python train.py --model="sound classifier" --dataset="notes from a synthesiser with random patches" --train_examples=78125 --noise_aug=0.002 --n_mels=64 --hop_length=160 --input="log_mel" --spec_augment=false --win_length=512 --targets=["oscillator", "filter", "filter motion", "pitch class"] --num_classes=[10, 5, 4, 12] --arch="tc_resnet" --norm="groupnorm" --activation="relu6" --weight_standardization=true --depths=[2, 5, 2] --kernel_size=7 --stem="single" --widths=[192, 288, 432] --loss="cross_entropy" --head_dropout=0.1 --init="xavier_uniform" --residual_init="scaled_by_depth" --optimizer="adamw" --lr=0.002 --beta1=0.9 --beta2=0.999 --eps=1e-08 --grad_clip=0.5 --cautious_weight_decay=true --steps=34300 --batch_size=128 --epochs=56.2 --lr_schedule="wsd_sqrt" --decay_fraction=0.4 --final_lr_fraction=0.01 --warmup_steps=1020 --weight_decay=0.01
Rows from block 3, named by matrix and row number. Rows with one number belong to one channel. Each number is 128 + 32 x the weight over its row's rms, rounded and kept within 0 to 255. All counts start at 0. After the name is the row's rms in percent of the matrix's.
# convs0: first width-7 conv (model.blocks.3.convs.0.weight, 288x288x7, standardized in use), inputs 119-135, a 7 kernel for each
# convs1: second width-7 conv (model.blocks.3.convs.1.weight, 288x288x7, standardized in use, transposed), outputs 119-135, a 7 kernel for each
convs0.84 099 [122 125 120 114 106 109 110 153 143 146 146 157 167 168 136 142 139 136 116 108 110 112 104 100 116 124 124 128 131 133 119 100  83  71  59 142 147 165 181 196 201 201 109 125 130 121 119 125 135 138 150 156 172 181 192 188 154 142 117 101 107 119 140 102 117 137 151 164 163 158 160 142 121 114 114 114 119 121 119 109 103 102 108 107 104 107 101  90  86  90  95 170 182 191 195 198 189 180 159 163 159 150 144 142 149 160 156 156 147 139 127 128  85  93  88  73  68  62  58]
convs0.85 099 [ 96  96  94  98 101 107 111 145 146 145 143 135 136 138  82  81  91 100  89  95 102 146 126 116 103  94  97 105  86  90  93  93  85  86  85 112 115 123 131 141 141 133 140 141 146 141 141 144 151 116 117 124 116 108 101  94 120 116 109 110 103  97  93  84  85  88  98 109 120 133 116 130 134 129 124 109  99 176 174 178 175 169 164 169 153 143 138 138 145 149 156 146 139 141 133 129 120 113 111 110 112 122 134 148 161 127 121 125 115 121 119 116 184 191 191 182 175 173 176]
convs0.86 096 [112 107 106 106 107 114 100 120 119 114 111 105 105  96  85  90 102 113 137 127 111 170 174 187 196 192 182 172 137 126 127 135 155 172 182 117 126 136 138 160 186 209 159 165 163 158 153 146 143 152 145 147 147 147 170 169 131 124 112 104 109 102 100 154 164 160 136 125 123 116 133 134 139 148 155 155 155  62  61  77  93 115  97  80  52  60  73  81  93  99 115 111 129 138 142 153 151 143 120 124 119 135 152 169 165 142 137 134 129 113 127 153 157 152 154 151 149 134 125]
convs0.87 099 [109 106 120 126 136 143 142  61  69  67  61  50  54  56 109 116 131 141 155 152 147 106  94  99 107 119 131 126  70  87  97  92  97  99 110 109 115 122 120 107 103 108 118 100  94  87  93 102 118 214 204 211 215 209 204 204 104 117 121 117 109 116 135 126 135 138 131 138 127 123 113 119 117 123 116 115 122 133 126 117 126 128 120 118 152 129 120 116 133 135 147 156 158 161 156 148 153 151  39  38  43  35  39  45  52 126 105  87  82  83  82  87 120 107 100 108 117 118 132]
convs0.88 100 [153 133 115  94 101 106 106 172 171 168 170 165 164 165 139 121 115 131 142 147 144 130 140 138 135 122 112 110 119 112 117 120 109  99 101  86  92 106 122 120 121 109 151 155 162 169 164 146 138 131 133 150 181 213 219 218 157 149 141 151 157 162 160 112 104  96  93 100 116 122 119 114 113  97 107 123 133 190 171 164 174 175 173 172 122 124 120 126 125 128 136 234 229 225 221 204 182 169 138 143 151 160 180 186 195  87  84 106 110 128 134 143 143 126 128 144 158 170 168]
convs0.89 100 [175 173 140 109  85  97 119 104 112 120 133 144 137 127 149 134 175 197 191 181 171 103 121 127 131 107  83  73 127 136 140 131 119 125 143 100  95 101 130 147 132 126  93  94 105 119 129 135 134 133 106  88 106 140 161 165  99  95 107 122 102  63  63 121 151 185 170 140 118 136 126 104 109 116 115 104 106 105  82 107 113 126 125 105 111 131 120  90  59  63  81 128 137 151 166 179 186 192 140 159 183 193 180 155 124 175 172 163 155 142 132 117 145 164 165 132  98 105 114]
convs0.90 100 [135 143 154 166 173 180 179 142 136 141 141 141 143 144 114 108  95  87  87  96  95 121 106  94  87  86  97 110  83  81  79  68  57  43  43 105 104 108 114 116 121 108 140 141 129 118  98  89  89 133 130 128 130 133 137 142 157 147 136 132 127 120 118  89  87  88  95 107 123 139 183 174 169 159 157 156 149 107 108 110 103 104 103 112 127 123 113 102 114 120 126 183 177 176 168 162 149 141 123 115 116 106  99  97  98 139 131 109 119 131 142 148 122 123 107 108 110 111 118]
convs0.91 098 [ 73  76  88  88  67  69  68 111 119 124 138 146 158 146 117 106  91 105 131 139 144 103 109  62  32  53  93 122 102  95 101 103  96  84  71 151 130 140 162 160 160 177 158 140 138 130 118 108 112  89 116 168 170 122  89 100 121  99 100 116 128 129 121 140 174 198 162 107  85  86  94  67  75  92 110 106 107 131 114 102 121 137 143 130 168 175 166 158 148 154 161 150 160 166 173 177 183 186 145 138 134 119 108 110 112 148 140 141 122  90  82 111 200 190 164 147 122 118 121]
convs0.92 101 [137 154 161 150 132 124 125 144 149 138 116 105 128 168 150 152 146 143 160 157 123 110 100 106 154 177 167 181 133 134 132 115  98  95 117 119 108 109 120 137 141 112 165 158 139 112  97 102 104 111 104 100  95 104 122 117 100 123 128 135 129 112 101 115 123 109  87  76  89 106 156 162 152 131 124 144 156 160 159 155 154 172 176 184 119  93  94 110 118 125 147 116 103 124 152 166 171 163 150 155 145 122 117 105  96  89 124 130 119  98 100 122 106 119 142 139 122 105 119]
convs0.93 098 [168 189 210 219 201 175 155 111 107 100  83  73  67  78 106 120 122 141 137 131 125 116 111 110 120 119 107 104 162 162 153 139 128 117 115 150 153 168 176 186 178 158 140 141 141 137 134 132 133 147 148 140 128 118 131 137 136 148 143 132 131 132 125  81  78  83 101 113 128 141 129 120 117 114 119 124 117 106 116 121 121 119 118 125 114  98  99 118 119 122 114 156 151 144 139 138 134 124 144 141 144 147 146 141 133 171 172 159 156 156 167 176 148 148 155 155 153 160 168]
convs0.94 100 [ 68  68  67  60  64  74  90 107 103 104 107 109 106 108  74  87 102  98 128 139 117 110  97  86  82  71  69  66 131 131 129 122 116 115 127 139 144 140 137 134 141 156 163 166 173 177 178 183 178 163 182 184 194 184 193 193 144 145 150 147 145 145 136 147 154 149 139 129 116 109 128 126 123 130 130 125 121  88 102 113 104 126 129 127 116 121 123 112 107 114 124  79 102 118 124 126 124 117 155 160 154 149 137 143 127 151 144 135 138 129 130 136 109 115 121 129 141 146 157]
convs0.95 097 [104 107 112 116 121 127 134 147 132 127 123 136 149 152 118 124 131 134 138 129 121  90 108 126 138 137 135 146  50  54  49  62  67  80  94 129 138 141 144 134 138 136  70  74  70  69  63  80  84 125 119 120 108  96  83  78  93 101 103 104 113 118 137  56  67  72  91  96 104 109 188 177 165 148 146 138 132  64  74  90 105 106 109 109 103 101 104 114 112 111 118 151 156 157 152 149 146 133 152 148 146 144 142 145 151 103  83  81  71  60  59  61 168 168 162 171 171 167 166]
convs0.96 101 [116 129 127 138 140 152 161 152 140 131 123 129 134 145 178 163 148 134 133 115  95 117 126 140 141 132 138 151 193 181 178 178 183 192 196  88  97  91  89  95  94  99 126 124 120 114 120 116 119 125 146 146 137 138 137 135 121 123 113 116 122 123 123  72  80  90  87  79  67  63 122 134 136 133 133 130 125 206 187 177 168 166 169 175  61  64  69  75  73  83  95 137 136 139 142 149 151 169 149 146 142 144 151 167 168 147 142 144 147 163 168 159 137 141 148 145 138 127 109]
convs1.84 105 [110 104 111 125 140 152 158  81  89  87 107 115 130 128 106  99  94  86  87  92  87 145 138 151 174 194 209 218 172 174 177 176 169 164 150 151 168 163 140 110  85  66 153 149 150 146 147 150 144 122 133 153 169 157 148 135 110 110 121 127 133 140 156 104 103 130 151 174 192 199 130 137 138 130 120 102  86 149 142 128 123 122 132 123 118 115 123 135 141 155 163 180 167 155 142 135 142 142 120 118 113 108 103  93  91 126 124 117 112 103 101  82 148 142 130 116 102  91  74]
convs1.85 104 [119 111 110 114 116 129 144 120 131 138 154 157 147 141 134 147 150 156 149 151 148 100  98 111 136 153 160 161  87  85  90  87  94 101 108 132 142 148 142 143 141 136 101  99 103 114 114 116 107 125 131 136 147 155 157 156 159 160 155 141 134 118 113 184 175 168 158 157 170 184 141 146 145 130 127 130 124  85  92  97 108 103 103 105 141 136 133 138 135 137 140  85  94 105 109 105 105 103 122 128 127 121 122 119 117 126 126 124 124 126 131 138 125 120 112 107  94  86  81]
convs1.86 096 [172 178 172 163 160 170 182  73  77  83  86  87  90 100 107  95  92  80  76  82  95  94 106 110 100 110 136 171 128 133 131 133 132 125 127 133 129 132 149 155 153 147 142 137 148 148 156 163 169 155 157 164 187 190 182 166  77  67  83  89 109 118 123 169 159 168 178 193 201 188 185 164 158 153 143 137 134 150 132 138 144 145 152 163 112 106 107 120 121 125 126  95  91 105 117 119 114 112 102  94  92  84  80  70  69 131 135 128 132 133 135 126 135 123 110  94  92  79  71]
convs1.87 098 [130 136 139 138 143 143 146 120 136 149 164 169 177 170 224 220 224 225 222 209 201 165 161 151 121 116 120 127 154 152 147 148 153 153 153  98  90  93 103 100  86  68 108 105 109 108 120 120 114 120 115 119 129 138 138 127 130 124 130 136 150 153 154 187 182 174 182 191 205 198 170 151 148 140 136 124 117 121 115 128 127 143 149 152  64  53  52  63  60  69  60 153 150 137 133 130 130 124 163 160 163 158 159 151 146 101 108 106 104 103 102 105 149 152 147 140 138 132 125]
convs1.88 104 [142 120 109 111 128 141 149  90 103 105 111 114 113 115 124 123 127 116 110 106 101 136 143 180 199 214 200 177 109 118 127 132 132 129 133 179 198 184 170 148 153 168 147 147 145 140 128 124 127 112 132 134 125 117 118 124 134 139 144 138 121 110 106 104 109 118 119 131 134 142 142 156 141 125 118 127 151 121 122 121 123 123 118 119  87  85  87  87 102 109 102 100 100  94  87  90 100 108 126 127 133 134 132 126 128 166 167 167 176 182 192 207  92  84  87  95 110 126 138]
convs1.89 100 [177 162 152 146 165 172 179 125 144 144 142 138 142 150 162 158 153 151 128 133 145  76  73  91 132 189 188 146  83  92 110 109 105  91  76 145 181 198 168 112  87 112 100 100 103 108  95  93  97 115 124 157 172 129  96  94 123 132 141 161 152 150 156  79  86 113 139 143 132 121 151 156 135  97  73  86 121 141 143 144 166 154 162 164 123 109  90 108 124 137 133 138 139 122  97  58  36  23 145 156 161 162 159 155 146 139 124 116 109 116 122 125 103 112 115  99  92  88  77]
convs1.90 114 [201 202 208 203 198 189 184 130 133 143 150 151 155 156 132 142 151 159 154 161 160 152 141 129 116 116 124 133 129 134 144 155 159 169 184 108 103 100 106 116 120 117 100 108 101  99 106 102  98  83  93  94 116 121 138 143 156 153 150 151 152 149 149 168 169 169 166 165 172 171 139 143 141 138 128 121 117 133 137 142 160 164 166 173 124 122 112 112 105  99  94 132 131 134 128 129 129 128 105 108 109 112 110 111 106  59  64  60  64  66  61  67 133 140 150 151 149 141 127]
convs1.91 099 [ 79  78  58  59  90 108 112  88  82  81  97 109 113 116 124 119 120 111  96  97 116 103 101 115 145 184 189 194 111 115 119 130 136 149 147  99  86 114 100  46  20  40 108 108 113 113 121 118 114  99  98 132 155 152 130 119  99  97 107 118 128 131 130 130 104 128 160 200 208 191  93  79  84  96  86  97 119 115  97  81  69  71  85  88 134 113  93  85  86  95  84 198 198 177 150 105  88  73 104 103 107 101  93  89  86 124 130 149 174 196 211 202 104  98  79  65  69  65  60]
convs1.92 096 [ 89  83  88  87  85  95 101 118 111  96  94  99  96  96 119 144 138 121 113 106 112 115 135 143 111  72  55  71 101  84  76  66  64  76  87 102  65  60  94 157 197 179 178 164 159 161 164 172 174 146 138 118 116 153 173 163 138 132 135 127 126 137 135 120 137 162 162 160 145 133 125  80  69  97 137 161 153 117 106 106  95  83  97 113 157 145 152 150 154 143 147 118 108 110 123 127 134 131 120 120 125 120 126 126 126 143 133 132 139 148 150 146  94 111 115 118 132 135 120]
convs1.93 090 [193 174 181 171 158 139 124 102 109 117 122 131 134 131 112 120 139 152 149 141 135 115 141 149 125 104 102 119 175 185 193 192 187 190 191 190 171 142 119 129 142 143 103 113 109 110 111 116 134 120 127 118 136 159 178 190 151 147 132 106  98  99 109 133 151 152 154 147 155 153 169 160 150 146 149 148 136 146 146 161 165 162 147 138 168 164 162 158 154 139 143 163 162 154 146 142 133 135 123 119 121 125 120 115 113  93  93  98 113 124 122 117 136 144 148 149 149 144 135]
convs1.94 096 [167 155 147 132 128 133 144  79  80  80  81  87  91  98 134 123 128 124 130 131 149  80  75  83  96 120 158 186 130 132 137 135 139 131 131 133 130 149 163 172 162 154 105 108 109 107 115 125 126 131 122 128 126 122 128 126 133 132 139 140 155 160 169 160 159 159 159 164 151 145 192 192 201 204 195 173 155  82  74  82  87  95 104 117 141 133 143 147 155 168 176 122 125 122 132 134 131 124 128 122 124 116 108 107 100 129 131 140 145 138 136 129 109 106  92  83  62  46  35]
convs1.95 096 [106  91  81  73  75  66  61 108 110 117 122 130 136 147 157 150 157 157 152 139 138 146 154 166 166 155 147 145 165 168 171 170 168 167 166 131 137 123  91  76  63  49 111 114 108 112 117 115 122 138 145 145 134 130 136 135 119 129 133 127 129 123 132  97  96 100 100  97 109 107 118 115 118 115 125 127 121 132 122 116 115 117 113 107 154 150 144 129 126 126 130 119 127 128 133 117 116 119 100 103  98 103  95  98  94  99  88  90 102 105 106 111  93  79  78  80  86  91  88]
convs1.96 096 [ 59  73  90 101 111 105 101 149 156 157 161 168 173 171 165 155 151 144 142 139 127 119 110 101 106 105 110 125 115 118 111  98  96  88  89 151 140 128 126 115 103  88 129 131 126 131 123 127 125 117  95  90 100 101 101  91  85  76  90  87  99  95  92 113 120 127 124 130 135 128 172 171 151 141 125 115 106 131 132 123 120 105 104  93 153 136 139 136 144 141 152 112 116 115 114 103 102 108  89  83  82  77  70  71  67 161 156 153 149 141 132 128 155 156 158 152 156 161 161]